config.yaml
dataset: "pictures of board games with random positions, seen at a slant"
image_size: 32
crop_scale_min: 1
encoder_stem: "deep"
encoder_avg_pool_shortcut: false
fusion_encoder_mlp_ratio: 4
fusion_encoder_fused_qkv: false
residual_init: "scaled_by_depth"
lr: 0.0034
adamw_lr_other_params: 0.0011
ema_decay: 0.995
epochs: 17.5
Rows from block 3 of the fusion encoder of a small image-text matching model, named by matrix and row number. Rows with one number belong to one neuron. Each number is 50 + 15 x the weight over its row's rms, rounded and kept within 0 to 99. All counts start at 0.
Before each neuron's rows are labels from the 100 texts, of 14976, where the neuron reaches its largest size: "fires on" is the input token at the peak. Only what is clearly more common there than usual is listed. The data: pictures of board games with random positions, seen at a slant. In brackets: how many of the 100, against the usual share in percent.
# gate: MLP gate (fusion_encoder.blocks.3.mlp.gate.weight, 768x192), inputs 0-191
# fc1: MLP up (fusion_encoder.blocks.3.mlp.fc1.weight, 768x192), inputs 0-191
# fc2: MLP down (fusion_encoder.blocks.3.mlp.fc2.weight, 192x768, transposed), outputs 0-191

fires on: "<end>" (100 vs 6.4)
gate.405:18 38 26 30 41 62 65 57 43 53 52 42 37 67 41 26 73 79 46 55 69 37 70 25 70 77 31 56 49 38 48 47 13 64 44 45 48 41 35 51 44 64 66 56 28 60 51 50 53 46 55 19 70 65 42 43 53 68 31 37 83 25 60 57 50 59 42 71 38 61 58 51 53 53 43 38 54 62 30 38 68 67 39 37 30 71 34 48 43 13 63 37 57 61 43 46 58 55 47 45 49 32 39 50 43 61 58 69 40 46 30 84 38 54 55 22 30 40 29 65 48 57 35 23 50 64 59 50 77 30 49 46 54 68 50 17 30 59 39 43 61 55 23 52 54 28 63 45 33 51 51 34 55 55 57 51 37 25 74 51 64 50 35 30 31 25 24 36 41 46 23 75 37 86 60 39 53 23 51 37 49 62 67 68 60 44 51 32 58 42 48 43
fc1.405:72 56 47 45 63 29 79 59 43 44 68 54 27 31 54 39 57 66 58 64 79 52 41 54 47 72 46 73 36 65 42 34 68 46 57 27 54 46 27 56 53 54 33 24 35 61 49 58 57 82 45 21 48 47 40 32 36 34 22 47 62 22 42 62 63 53 64 68 49 51 52 60 57 34 55 48 55 53 34 53 73 86 58 67 57 40 15 72 36 65 61 40 27 61 52 52 48 65 42 59 71 81 57 53 41 52 56 49 49 49 21 35 26 42 53 20 61 55 46 46 42 25 54 54 63 56 54 30 62 73 65 32 77 48 74 66 67 63 25 74 67 36 30 51 48 64 70 46 77 39 64 48 59 50 43 49 57 36 56 68 65 80 75 29 52 49 52 58 31 61 16 51 49 42 63 52 67 54 53 69 82 53 40 53 32 51 46 23 56 36 72 72
fc2.405:50 27 45 51 64 81 55 62 42 38 62 68 56 53 67 62 43 53 43 54 40 43 54 36 49 56 46 46 54 47 31 20 51 66 39 54 68 37 45 44 14 45 42 41 61 57 61 97 47 37 57 41 56 52 55 32 51 48 63 63 48 76 64 43 73 42 48 08 33 41 38 47 35 30 44 47 43 42 51 37 12 24 28 29 56 79 81 29 42 50 62 61 60 64 51 48 45 50 66 50 27 29 44 61 41 39 84 45 65 54 49 54 44 43 43 61 42 46 50 67 68 46 70 33 35 59 50 33 39 45 34 41 40 44 78 26 39 43 74 38 60 45 55 63 44 65 33 33 47 57 52 45 54 49 44 36 51 75 42 15 34 64 72 58 44 55 61 60 31 30 89 88 46 39 59 54 17 52 62 71 34 41 67 23 33 69 55 42 52 79 53 36

fires on: "upright" (98 vs 1.1)
gate.133:54 67 56 40 44 51 75 59 60 74 23 17 40 39 51 55 66 35 24 61 45 43 32 68 37 30 61 41 77 59 39 83 66 40 54 43 23 43 72 65 81 33 65 47 12 45 56 65 61 34 62 47 37 18 72 36 48 54 58 49 61 49 24 68 13 76 35 52 84 42 43 60 55 37 50 34 46 39 60 55 30 63 54 28 41 44 63 69 64 30 48 53 46 58 67 64 48 35 49 70 63 45 58 44 50 38 38 46 17 77 56 68 41 67 41 59 57 50 77 29 52 45 27 60 74 53 60 63 29 54 32 58 23 21 33 63 40 63 41 39 36 36 34 49 66 71 45 62 35 38 58 42 46 51 43 49 69 43 74 26 51 25 45 31 49 35 66 37 59 49 43 35 40 60 44 54 51 64 36 47 32 63 40 37 61 59 32 26 64 42 50 54
fc1.133:55 58 69 58 32 59 52 37 47 28 21 35 70 51 37 10 50 35 25 53 53 39 42 73 47 29 42 39 51 45 59 60 59 47 35 43 50 46 78 63 62 60 38 60 33 54 72 65 49 56 66 53 39 33 76 61 33 42 68 54 53 64 31 59 62 68 53 55 52 41 44 65 53 32 32 43 78 65 75 55 17 48 66 51 27 60 67 68 43 29 49 59 63 48 60 46 50 55 53 49 23 49 59 37 71 61 34 47 16 63 67 44 16 56 52 46 29 56 87 44 33 23 57 77 50 29 48 62 49 53 29 54 29 47 48 75 64 52 56 22 35 32 27 64 53 65 49 54 19 67 39 49 53 57 55 70 64 62 55 25 69 17 23 41 71 26 88 46 69 55 48 43 52 48 44 54 47 62 39 58 32 44 40 36 47 56 38 51 54 13 52 58
fc2.133:68 70 55 32 89 44 42 56 63 22 75 57 45 60 47 77 30 39 70 60 60 67 23 50 21 59 49 28 67 22 47 54 54 49 45 37 61 34 54 54 76 49 59 59 40 50 31 55 41 37 54 63 47 17 52 34 36 74 42 64 55 47 49 34 36 29 50 46 47 40 35 50 52 47 58 60 72 53 70 42 90 42 57 13 54 37 40 68 49 37 41 44 61 28 57 58 51 45 65 55 30 47 52 75 33 53 60 34 46 35 59 64 44 65 44 45 73 48 60 61 72 44 58 32 45 74 43 36 57 27 55 60 50 58 61 47 56 66 64 41 62 67 55 30 22 40 68 71 59 34 74 56 35 61 42 19 67 31 50 45 37 48 55 57 88 49 86 58 53 31 33 50 33 75 54 29 28 60 28 27 48 46 39 55 29 56 42 76 49 78 50 35

fires on: "upright" (100 vs 1.1)
gate.324:31 64 27 47 34 52 54 45 67 33 78 64 28 36 46 42 30 40 11 55 40 60 57 58 25 39 17 40 77 37 72 60 50 54 60 30 45 72 58 39 56 50 54 68 39 41 63 39 44 68 54 44 47 79 45 75 53 41 69 41 29 36 47 53 61 63 16 54 30 49 53 34 50 47 54 77 37 66 47 62 58 74 69 75 52 47 39 77 27 47 42 44 53 27 60 30 18 56 79 36 33 39 52 53 47 57 28 73 47 56 41 46 54 60 43 70 38 46 75 67 38 57 54 54 74 59 33 53 37 27 49 26 32 35 41 64 38 55 36 45 35 84 36 48 68 45 22 40 37 46 49 61 61 44 57 52 60 51 44 47 22 45 46 17 63 40 40 47 61 32 35 37 35 56 51 86 44 21 37 63 41 54 62 46 50 33 37 44 79 68 40 72
fc1.324:70 44 26 60 87 60 69 46 49 49 68 66 78 43 36 71 45 77 32 45 56 67 67 54 44 49 44 47 55 26 16 33 74 36 48 24 63 55 52 30 57 51 45 56 50 35 36 33 56 44 65 47 47 34 02 36 39 62 59 48 52 27 48 33 20 55 43 64 71 30 54 61 40 70 70 42 48 56 44 33 58 44 32 50 36 43 42 71 59 61 44 63 61 66 33 65 43 43 70 65 61 43 50 78 78 55 57 42 45 57 46 41 36 56 63 41 56 52 33 62 24 57 33 48 66 38 50 39 38 58 61 56 44 46 33 56 38 43 30 38 55 37 53 55 56 39 45 21 48 45 43 84 23 58 44 32 23 53 53 21 52 26 26 56 27 75 36 46 50 52 41 59 82 58 70 67 04 50 41 32 42 53 56 50 33 57 28 40 74 64 35 36
fc2.324:83 37 37 45 39 27 40 35 62 42 41 28 27 38 42 78 59 42 68 62 70 47 48 06 37 40 40 46 58 46 52 63 57 41 22 47 53 55 66 62 51 67 34 74 52 32 52 51 70 67 64 61 51 50 57 56 53 56 66 32 45 29 34 54 39 23 27 44 64 35 68 51 50 50 88 47 52 51 48 41 63 41 71 30 47 47 62 66 78 49 46 65 67 39 49 69 70 46 52 46 40 61 48 40 41 60 44 66 49 32 51 22 31 58 31 47 50 57 26 94 76 57 41 48 30 68 63 64 54 52 47 77 54 38 59 56 61 40 41 79 35 47 69 75 59 52 37 33 32 40 55 47 79 65 18 31 21 72 53 27 54 35 85 53 43 51 75 58 55 34 64 32 43 38 50 55 46 59 45 71 56 50 50 31 38 57 75 58 28 32 75 58

fires on: "10" (52 vs 0.5); "11" (29 vs 0.4); "15" (10 vs 0.2)
gate.571:52 38 51 52 56 41 57 62 32 60 39 17 40 52 57 71 50 47 32 65 31 75 33 50 42 37 65 53 26 29 30 34 54 60 45 67 64 46 77 56 60 45 51 36 38 63 43 69 56 43 82 55 55 33 49 60 48 62 32 46 27 55 36 43 22 63 56 48 41 44 33 54 63 35 33 72 31 42 38 32 44 42 34 71 44 32 40 56 40 49 45 53 21 66 63 61 44 24 67 67 44 28 48 67 37 61 55 44 48 63 39 55 54 57 51 45 29 56 53 25 62 30 52 63 56 58 45 30 47 63 46 39 19 56 88 49 63 53 39 46 23 30 57 36 57 55 44 58 63 59 51 77 53 58 21 35 54 47 73 62 51 67 27 53 42 35 61 49 61 51 97 52 75 00 64 47 80 47 13 47 32 67 33 56 27 48 53 23 69 65 51 35
fc1.571:59 54 65 70 59 37 45 66 40 39 48 25 34 23 69 60 45 48 31 59 48 55 48 54 55 49 79 65 51 34 42 41 54 64 42 58 58 58 69 51 55 55 78 24 52 53 49 78 54 51 78 51 77 50 52 63 53 57 26 67 48 55 55 47 42 75 51 42 53 46 53 72 82 34 29 61 59 53 48 37 55 40 44 68 43 49 58 58 46 41 47 66 39 80 65 46 40 51 58 58 33 49 53 53 45 42 43 41 61 67 55 60 75 50 72 31 44 55 53 40 63 41 60 64 42 41 50 16 47 51 48 52 20 66 76 36 60 61 39 08 51 38 36 31 48 56 40 54 59 56 50 81 66 64 45 20 41 63 74 77 57 49 50 43 54 36 63 39 54 61 69 52 72 00 49 52 84 29 23 33 57 85 12 22 38 32 60 25 77 64 51 54
fc2.571:26 40 41 31 46 58 43 56 44 52 61 54 64 45 45 52 57 99 49 56 55 47 39 53 36 45 50 50 47 41 49 58 38 38 55 43 42 62 53 53 54 48 55 57 40 39 52 45 39 57 43 56 47 61 63 55 50 52 00 32 53 38 50 57 47 46 44 44 63 46 34 35 49 52 53 42 50 54 72 48 65 51 56 32 55 58 51 51 37 40 64 36 59 41 56 38 47 54 59 56 46 40 41 49 32 46 51 44 49 30 55 65 35 45 42 49 56 52 62 55 53 60 58 32 42 67 63 46 47 58 60 57 54 53 47 56 56 59 52 51 54 67 51 28 42 45 56 45 60 65 49 99 52 55 59 36 52 53 41 58 51 55 41 40 48 43 64 52 42 37 38 48 50 48 42 62 35 53 41 46 55 55 55 40 00 49 39 55 46 62 59 47

fires on: "10" (83 vs 0.5)
gate.334:64 54 68 56 52 36 43 59 43 57 30 24 54 53 54 51 39 48 42 68 30 50 28 91 64 55 57 84 51 46 40 70 84 70 49 46 49 41 58 60 64 44 50 57 26 49 43 64 57 63 81 57 52 33 43 44 59 53 60 55 36 61 30 27 38 61 56 50 55 58 37 56 70 36 26 60 57 40 50 54 48 41 52 65 43 48 42 62 30 44 40 43 34 70 37 62 47 37 55 42 59 25 65 70 28 30 42 47 46 58 37 45 61 69 80 36 54 66 78 50 32 26 51 69 61 41 32 22 53 59 50 50 18 51 60 44 56 52 37 24 36 35 32 39 58 64 45 75 64 22 54 65 58 61 31 26 52 70 70 61 62 64 50 46 25 27 62 33 55 60 59 63 62 23 45 44 45 52 00 36 37 65 28 59 43 50 25 11 87 48 54 42
fc1.334:39 31 36 60 42 72 49 37 64 46 85 69 63 49 51 44 54 55 75 53 64 56 61 35 48 62 32 18 50 63 75 46 17 39 57 57 42 64 35 41 44 51 51 60 50 63 51 43 58 32 20 30 62 50 54 56 45 39 41 46 61 48 75 41 54 37 59 63 30 34 65 46 47 71 66 46 59 45 43 60 47 68 61 44 39 30 41 42 65 53 63 34 78 27 69 33 54 69 31 44 54 50 38 53 63 57 48 66 64 51 70 50 41 54 39 51 42 45 36 60 60 59 51 40 33 81 68 72 59 37 49 34 83 59 26 66 37 44 62 66 67 67 51 73 34 65 63 19 44 60 43 40 45 50 74 80 45 28 28 31 51 44 50 47 69 71 51 68 48 45 27 55 28 99 41 47 41 49 84 61 47 32 76 69 50 53 61 76 12 47 48 70
fc2.334:66 54 52 65 57 49 56 43 36 57 25 50 48 52 57 47 39 03 46 54 43 49 52 61 67 64 49 50 52 54 59 50 52 61 38 48 49 46 35 33 56 57 45 49 55 57 39 62 73 53 56 59 54 42 37 46 42 62 99 57 57 56 45 50 53 73 56 52 36 46 59 54 54 44 40 54 54 38 18 69 33 59 44 79 48 44 41 42 70 45 28 65 35 48 46 57 49 43 31 46 62 54 55 42 66 57 38 56 47 58 46 52 65 73 61 56 44 42 49 60 47 49 37 47 58 25 25 54 54 39 43 40 45 44 42 43 40 53 35 39 33 27 57 70 56 52 44 54 25 24 51 00 45 37 54 69 55 50 54 55 40 42 58 45 53 55 20 34 77 58 55 56 58 43 47 35 69 47 51 58 50 54 57 69 99 50 77 39 67 38 41 51

fires on: "10" (46 vs 0.5); "6" (29 vs 5.1); "5" (21 vs 4.3)
gate.417:63 33 48 57 59 60 79 48 48 94 37 61 38 64 37 80 33 47 73 69 52 54 52 47 61 60 71 67 30 54 46 37 38 59 43 48 84 53 71 26 65 48 38 36 60 44 83 57 63 43 45 55 30 55 31 35 20 51 61 82 49 42 39 89 60 31 46 44 34 57 53 68 44 67 57 24 42 52 46 39 40 53 35 43 57 71 38 12 41 57 63 39 51 29 63 60 78 22 54 65 79 22 27 43 11 46 23 40 37 50 58 45 53 61 56 66 62 49 59 36 63 52 27 38 84 46 64 41 42 56 76 47 33 46 70 52 49 75 78 45 57 66 44 57 56 30 19 41 50 57 48 40 58 47 41 35 36 49 41 47 60 31 60 57 53 40 60 58 48 50 47 57 67 42 48 37 38 73 63 61 58 38 42 45 48 73 66 52 71 33 62 47
fc1.417:50 18 19 56 53 56 64 81 51 80 56 45 27 73 55 72 34 10 60 41 42 43 75 51 46 48 43 65 65 74 46 54 52 31 52 19 65 48 50 32 51 32 54 41 43 52 63 27 52 44 63 52 51 50 15 24 27 53 52 53 66 40 53 80 56 41 36 55 45 70 48 21 31 61 52 32 53 42 49 38 61 38 22 31 58 42 44 30 45 54 77 53 25 35 41 67 68 48 63 53 58 45 47 23 32 49 27 52 67 74 30 45 54 46 51 74 45 66 55 40 52 54 56 61 76 47 68 52 68 51 71 66 58 38 67 56 58 35 64 75 71 61 54 47 53 80 17 34 63 51 41 43 57 68 44 52 46 34 35 59 53 72 87 67 62 51 61 68 44 35 55 48 67 50 53 45 26 70 57 61 53 45 52 45 64 93 75 45 58 58 42 50
fc2.417:75 61 41 56 20 55 57 48 76 44 62 30 38 60 53 50 45 40 60 51 75 41 56 40 62 30 59 78 40 33 42 44 45 58 49 45 65 46 57 55 15 55 26 62 61 53 64 61 30 36 40 58 05 65 57 37 35 29 63 67 42 44 57 69 64 56 51 51 65 69 52 36 34 45 44 21 31 36 46 11 28 44 55 33 60 87 58 42 38 60 56 55 65 49 49 45 52 33 46 63 71 51 46 35 45 44 35 49 46 35 48 50 63 14 61 60 31 58 75 24 60 50 55 31 28 28 60 60 42 55 30 50 48 25 82 32 42 47 65 27 44 63 43 42 62 47 33 26 53 85 28 62 67 29 32 52 69 56 29 52 65 61 49 42 21 28 44 50 40 30 45 42 74 24 56 72 50 59 69 65 30 47 25 39 29 61 52 49 58 59 57 66

fires on: "10" (93 vs 0.5)
gate.7:63 40 51 53 63 40 54 76 45 69 48 20 27 45 65 71 59 38 25 73 43 80 28 91 46 46 66 56 40 40 15 39 51 67 43 50 55 56 73 62 63 45 63 46 52 46 41 48 49 67 66 66 61 37 46 50 48 54 45 51 52 55 51 39 21 61 52 45 38 70 38 53 73 50 33 48 54 51 53 48 47 55 52 82 48 57 46 59 43 29 44 47 42 63 45 44 44 45 55 55 48 30 59 63 37 41 39 51 47 68 43 64 67 31 78 52 42 41 72 58 60 45 58 76 68 37 55 22 57 67 64 53 20 52 63 60 50 49 50 39 44 23 44 32 47 59 38 70 47 47 46 85 67 56 42 22 35 55 69 64 56 70 43 48 46 23 46 45 43 76 75 44 65 12 64 49 96 43 07 40 43 58 41 54 27 29 29 17 76 67 31 40
fc1.7:33 45 43 53 60 83 56 31 58 50 44 68 53 63 39 49 52 60 77 41 49 40 80 42 52 55 15 36 70 60 68 59 48 25 60 49 49 51 23 40 41 41 51 68 44 65 60 30 42 36 09 35 34 59 35 32 40 36 72 42 59 54 54 65 86 39 55 69 54 40 48 33 23 72 67 38 44 32 53 54 52 55 47 27 55 40 52 51 48 50 51 49 65 21 56 46 53 54 44 48 48 44 48 59 62 46 50 46 40 63 42 38 30 47 31 53 55 47 38 61 49 66 52 48 55 54 52 75 43 42 43 41 75 34 37 55 38 39 68 71 67 76 67 62 36 57 62 21 54 32 51 24 40 37 59 84 69 33 25 37 40 44 66 62 41 79 53 54 65 31 30 52 36 96 47 60 29 53 89 60 67 22 82 60 68 70 61 53 24 42 53 73
fc2.7:77 45 64 64 54 54 51 49 42 51 36 57 41 64 57 46 47 00 48 43 43 43 54 44 66 60 47 47 57 54 37 42 54 57 45 64 62 54 37 39 43 60 44 38 59 51 45 52 52 45 59 46 51 46 34 51 61 45 99 61 50 57 48 41 65 62 66 58 48 40 62 57 47 36 47 52 55 49 23 67 37 53 54 70 37 46 51 42 64 64 49 68 44 48 49 68 44 51 37 46 57 61 50 49 65 46 46 52 58 64 45 41 63 55 61 47 43 42 34 46 38 38 36 59 53 32 29 60 41 39 32 53 56 49 46 48 33 40 45 46 41 25 53 66 60 56 41 52 38 38 53 00 44 38 43 62 53 38 62 51 46 41 54 51 60 59 37 52 62 54 60 49 51 48 61 38 69 50 63 42 57 48 42 63 99 55 60 36 48 45 45 42

fires on: "10" (56 vs 0.5); "<end>" (24 vs 6.4); "11" (10 vs 0.4)
gate.206:70 73 62 57 57 43 38 56 33 54 35 43 34 39 56 58 58 43 40 61 45 55 42 54 56 43 59 74 64 45 41 57 80 53 46 56 57 39 53 62 53 37 42 53 36 51 46 74 54 58 77 51 51 61 36 65 48 56 25 45 35 73 28 41 46 73 60 48 51 44 28 78 77 39 49 60 48 33 47 48 64 39 43 66 77 29 50 71 47 50 58 53 07 77 49 59 42 25 62 51 53 38 62 48 38 42 62 38 46 57 23 34 53 56 64 57 61 59 75 51 40 48 37 55 64 42 47 13 44 63 49 47 13 62 99 38 57 47 36 33 25 25 49 46 60 40 46 77 61 30 50 78 54 56 20 28 47 76 56 64 42 58 49 70 27 50 51 38 58 69 74 62 54 21 61 55 65 39 18 34 59 51 35 38 35 42 49 17 83 71 67 36
fc1.206:31 35 30 49 27 74 54 42 69 40 72 66 69 66 45 48 45 57 62 34 48 64 62 48 52 62 23 12 45 54 69 50 15 49 50 43 52 59 34 39 42 62 50 51 65 55 52 19 47 35 34 43 47 47 64 28 60 40 72 51 56 33 72 63 52 22 57 54 42 51 63 32 36 62 46 39 58 56 53 64 51 65 59 33 40 53 58 36 47 54 51 35 96 31 53 33 63 73 31 40 46 59 53 58 54 48 27 52 56 61 65 45 49 44 30 50 50 27 28 51 44 54 46 47 36 66 57 73 66 31 51 48 82 62 19 69 34 49 50 87 53 68 46 60 40 56 71 20 40 50 60 21 51 57 82 72 41 10 25 46 55 52 47 32 65 52 54 57 45 46 26 45 39 90 27 40 39 56 73 58 49 39 58 65 67 45 48 81 25 40 43 50
fc2.206:57 56 59 59 65 61 51 48 46 43 28 53 45 53 41 36 46 02 39 50 53 43 58 31 60 41 53 47 48 57 45 52 68 55 51 53 55 33 42 51 61 51 50 43 50 58 37 55 63 47 61 46 62 34 29 53 42 55 99 65 47 60 43 36 59 59 62 49 39 50 66 63 39 46 51 48 57 41 41 59 42 52 48 73 43 34 59 40 55 67 38 69 41 47 37 61 53 46 39 40 58 43 57 45 70 57 40 50 53 55 48 40 60 65 54 50 42 47 40 68 45 39 46 60 54 33 29 60 34 47 51 42 47 57 45 46 47 41 53 48 32 30 56 71 71 47 37 60 29 41 54 00 41 43 42 62 60 53 63 50 56 50 60 54 47 50 19 38 46 53 66 65 61 61 50 43 50 32 48 51 53 47 43 61 99 48 54 40 53 45 42 41

fires on: "<end>" (64 vs 6.4); ":" (33 vs 6.4)
gate.347:48 61 21 62 50 44 57 51 43 31 37 74 56 63 51 31 67 69 45 35 41 18 36 32 49 62 64 56 58 63 70 47 44 56 48 46 30 35 40 50 41 65 74 70 49 52 53 28 45 67 55 51 64 35 59 82 60 60 52 30 38 47 69 59 60 58 65 71 47 57 49 21 44 91 73 45 62 43 27 15 64 37 65 60 54 50 49 77 40 29 43 56 32 53 39 38 73 71 54 47 51 42 68 43 41 70 92 28 55 63 52 37 48 33 35 58 66 40 42 43 35 64 37 51 60 38 52 37 41 69 59 40 54 58 64 32 39 37 54 33 66 38 41 62 65 55 67 76 41 53 49 54 41 51 49 46 33 48 37 61 43 79 50 72 58 59 24 47 52 52 02 72 37 75 38 16 38 31 57 49 65 19 82 59 78 39 51 38 35 52 47 42
fc1.347:77 68 53 75 67 46 43 35 63 47 34 50 65 53 23 59 62 56 34 32 45 37 39 45 58 65 61 55 48 64 56 35 29 48 54 75 31 26 57 63 50 60 69 52 43 68 47 14 37 62 36 68 50 54 43 76 82 55 69 32 25 71 60 46 72 65 76 82 71 48 54 35 47 74 56 57 68 37 57 23 47 55 69 56 78 31 82 73 33 24 53 58 27 64 36 47 62 68 47 56 62 80 82 58 42 54 56 35 34 29 28 49 45 58 63 52 39 59 28 43 74 49 37 37 65 65 64 49 52 30 68 51 43 39 57 53 34 29 40 60 70 46 64 54 53 49 20 58 48 54 35 70 58 66 54 36 39 57 47 45 37 45 48 51 28 52 50 36 38 37 26 50 56 40 41 50 51 44 46 77 65 38 79 68 77 25 58 35 58 45 32 25
fc2.347:59 73 64 39 57 66 21 52 49 39 33 37 68 67 56 33 47 78 46 62 78 48 42 53 70 50 46 62 48 47 54 50 43 48 58 25 28 44 63 28 75 38 33 44 42 54 35 27 71 36 50 50 55 48 48 48 04 38 73 44 38 43 48 39 40 25 67 60 70 26 47 54 71 50 43 47 64 82 59 52 61 51 67 79 44 42 41 66 55 67 47 52 63 57 80 66 32 28 44 60 54 59 32 54 66 61 47 48 41 55 48 38 25 64 58 81 25 26 49 57 28 66 48 39 48 42 45 38 56 63 64 28 65 45 59 73 68 40 59 63 65 55 37 82 53 19 61 29 51 56 55 00 59 59 72 47 52 25 56 54 40 51 56 58 57 48 26 68 46 72 59 24 43 41 62 33 26 56 38 22 54 48 41 64 46 40 59 68 44 50 81 49

fires on: "10" (69 vs 0.5); "in" (19 vs 1.1)
gate.271:68 82 26 52 52 21 64 76 34 46 42 34 63 47 52 75 74 62 54 68 41 48 39 69 88 36 83 38 55 55 70 42 58 30 30 44 43 32 56 41 63 56 42 35 18 03 46 66 50 55 71 56 29 28 48 47 29 38 36 71 41 71 41 56 43 61 48 55 93 28 70 77 52 34 56 38 34 31 63 37 43 49 62 71 53 39 62 69 51 39 57 61 38 60 27 71 59 41 64 51 56 35 50 48 51 74 42 39 55 39 48 46 69 83 51 73 44 41 64 54 45 31 41 43 50 47 51 70 52 33 73 46 47 29 66 53 41 48 39 59 37 49 68 38 60 45 48 70 48 54 59 49 25 21 53 53 42 48 36 49 44 31 45 64 24 63 61 61 33 54 80 47 47 31 86 62 31 43 81 52 43 53 44 50 55 51 44 43 31 42 61 41
fc1.271:28 32 51 33 47 57 51 46 70 44 60 81 65 69 38 45 30 54 62 19 35 57 61 00 51 68 49 62 31 44 54 47 37 62 64 39 44 60 22 65 52 32 53 40 50 50 44 25 61 58 62 60 53 63 50 73 69 43 39 32 59 46 56 27 62 45 37 60 61 67 19 40 31 47 86 56 67 60 48 56 57 71 68 53 57 52 52 20 64 46 51 57 63 28 47 22 41 69 19 36 58 42 35 35 34 62 69 48 72 41 40 57 56 39 35 47 54 21 45 75 54 69 39 44 31 59 40 59 25 57 55 38 35 68 48 58 55 31 50 80 60 43 57 20 29 26 44 43 56 50 30 52 56 49 42 56 52 72 50 31 72 62 23 21 26 76 52 29 46 40 26 58 34 65 59 30 35 46 50 56 64 35 48 62 37 39 63 73 40 50 55 57
fc2.271:71 60 47 50 36 53 23 37 50 53 28 48 34 24 47 17 57 56 47 63 79 23 94 58 62 59 55 60 39 73 72 75 55 49 39 62 42 27 63 15 45 52 31 39 52 38 47 72 49 49 57 31 16 73 38 37 41 23 89 57 63 51 51 64 46 49 42 49 54 44 37 51 56 34 42 59 39 53 43 62 39 49 59 34 45 49 60 51 75 59 26 54 47 49 54 75 29 55 37 61 39 50 58 71 74 39 48 85 56 40 20 25 52 32 64 41 34 58 44 58 22 55 62 45 57 42 54 54 28 51 57 74 66 26 48 70 40 37 41 40 02 58 47 61 39 52 44 41 45 70 52 43 64 58 48 52 28 41 46 80 33 47 76 81 30 48 44 23 51 62 51 33 59 72 42 49 63 53 67 61 41 45 44 63 53 57 69 30 62 55 50 47

fires on: "<end>" (72 vs 6.4); "4" (12 vs 2.2)
gate.530:56 80 47 80 57 41 13 45 29 51 54 53 54 51 59 42 86 52 37 23 60 20 33 68 57 69 66 48 68 34 55 49 34 36 70 57 36 37 48 61 33 55 43 59 35 62 45 32 63 47 29 53 70 62 67 96 75 46 50 19 44 73 68 54 91 43 67 88 60 36 56 31 64 92 66 64 62 37 32 33 60 62 56 66 71 44 83 75 62 42 61 44 47 47 41 31 58 58 49 37 62 49 60 63 46 65 76 35 33 28 37 52 37 52 56 60 52 19 50 40 59 64 22 60 49 63 45 37 42 55 44 32 58 44 60 42 49 32 41 63 50 56 54 46 57 49 60 56 56 68 47 36 53 59 51 21 52 64 53 65 72 42 46 51 42 53 50 52 58 42 21 43 40 61 50 33 26 48 64 55 62 50 74 74 77 62 59 48 48 49 52 38
fc1.530:44 26 43 23 60 61 82 53 82 65 36 50 42 54 54 47 13 44 54 57 51 66 69 36 62 27 52 45 36 65 34 35 59 49 46 36 68 67 54 37 37 47 54 51 62 45 58 70 45 52 77 34 44 38 27 05 28 60 43 78 57 35 49 35 18 56 23 28 32 67 54 67 36 10 24 33 30 53 68 65 38 35 25 34 23 63 21 20 54 60 23 46 45 42 73 55 36 40 56 58 37 45 38 35 54 28 35 65 65 71 40 61 56 42 61 41 32 53 64 55 54 41 64 34 48 41 54 48 57 48 37 62 54 50 45 42 46 66 53 29 22 43 35 50 29 52 57 27 48 46 52 54 43 23 62 78 38 44 50 40 39 70 49 43 75 36 53 34 33 49 69 51 62 54 53 61 61 60 46 49 40 52 22 28 34 49 52 46 58 58 51 79
fc2.530:55 48 65 63 54 35 46 53 22 46 68 28 20 51 62 36 47 27 35 23 15 55 52 73 33 44 57 51 70 30 34 65 74 66 60 60 72 64 44 54 44 47 60 25 45 41 62 55 43 54 55 17 41 39 42 38 58 58 42 46 39 46 35 64 60 41 52 50 22 42 68 37 54 53 46 62 36 45 37 47 61 21 59 49 52 26 55 62 57 54 61 39 41 70 68 53 65 65 52 67 51 43 28 52 09 57 56 53 57 70 23 56 51 33 51 55 58 61 39 46 67 38 85 59 67 43 42 31 39 40 42 42 43 23 50 17 57 55 36 61 66 63 70 61 63 42 38 52 89 40 23 61 51 32 39 37 74 57 62 36 41 53 43 36 41 62 75 43 78 44 44 79 27 52 54 59 91 69 34 40 57 66 61 41 39 62 43 40 96 56 57 36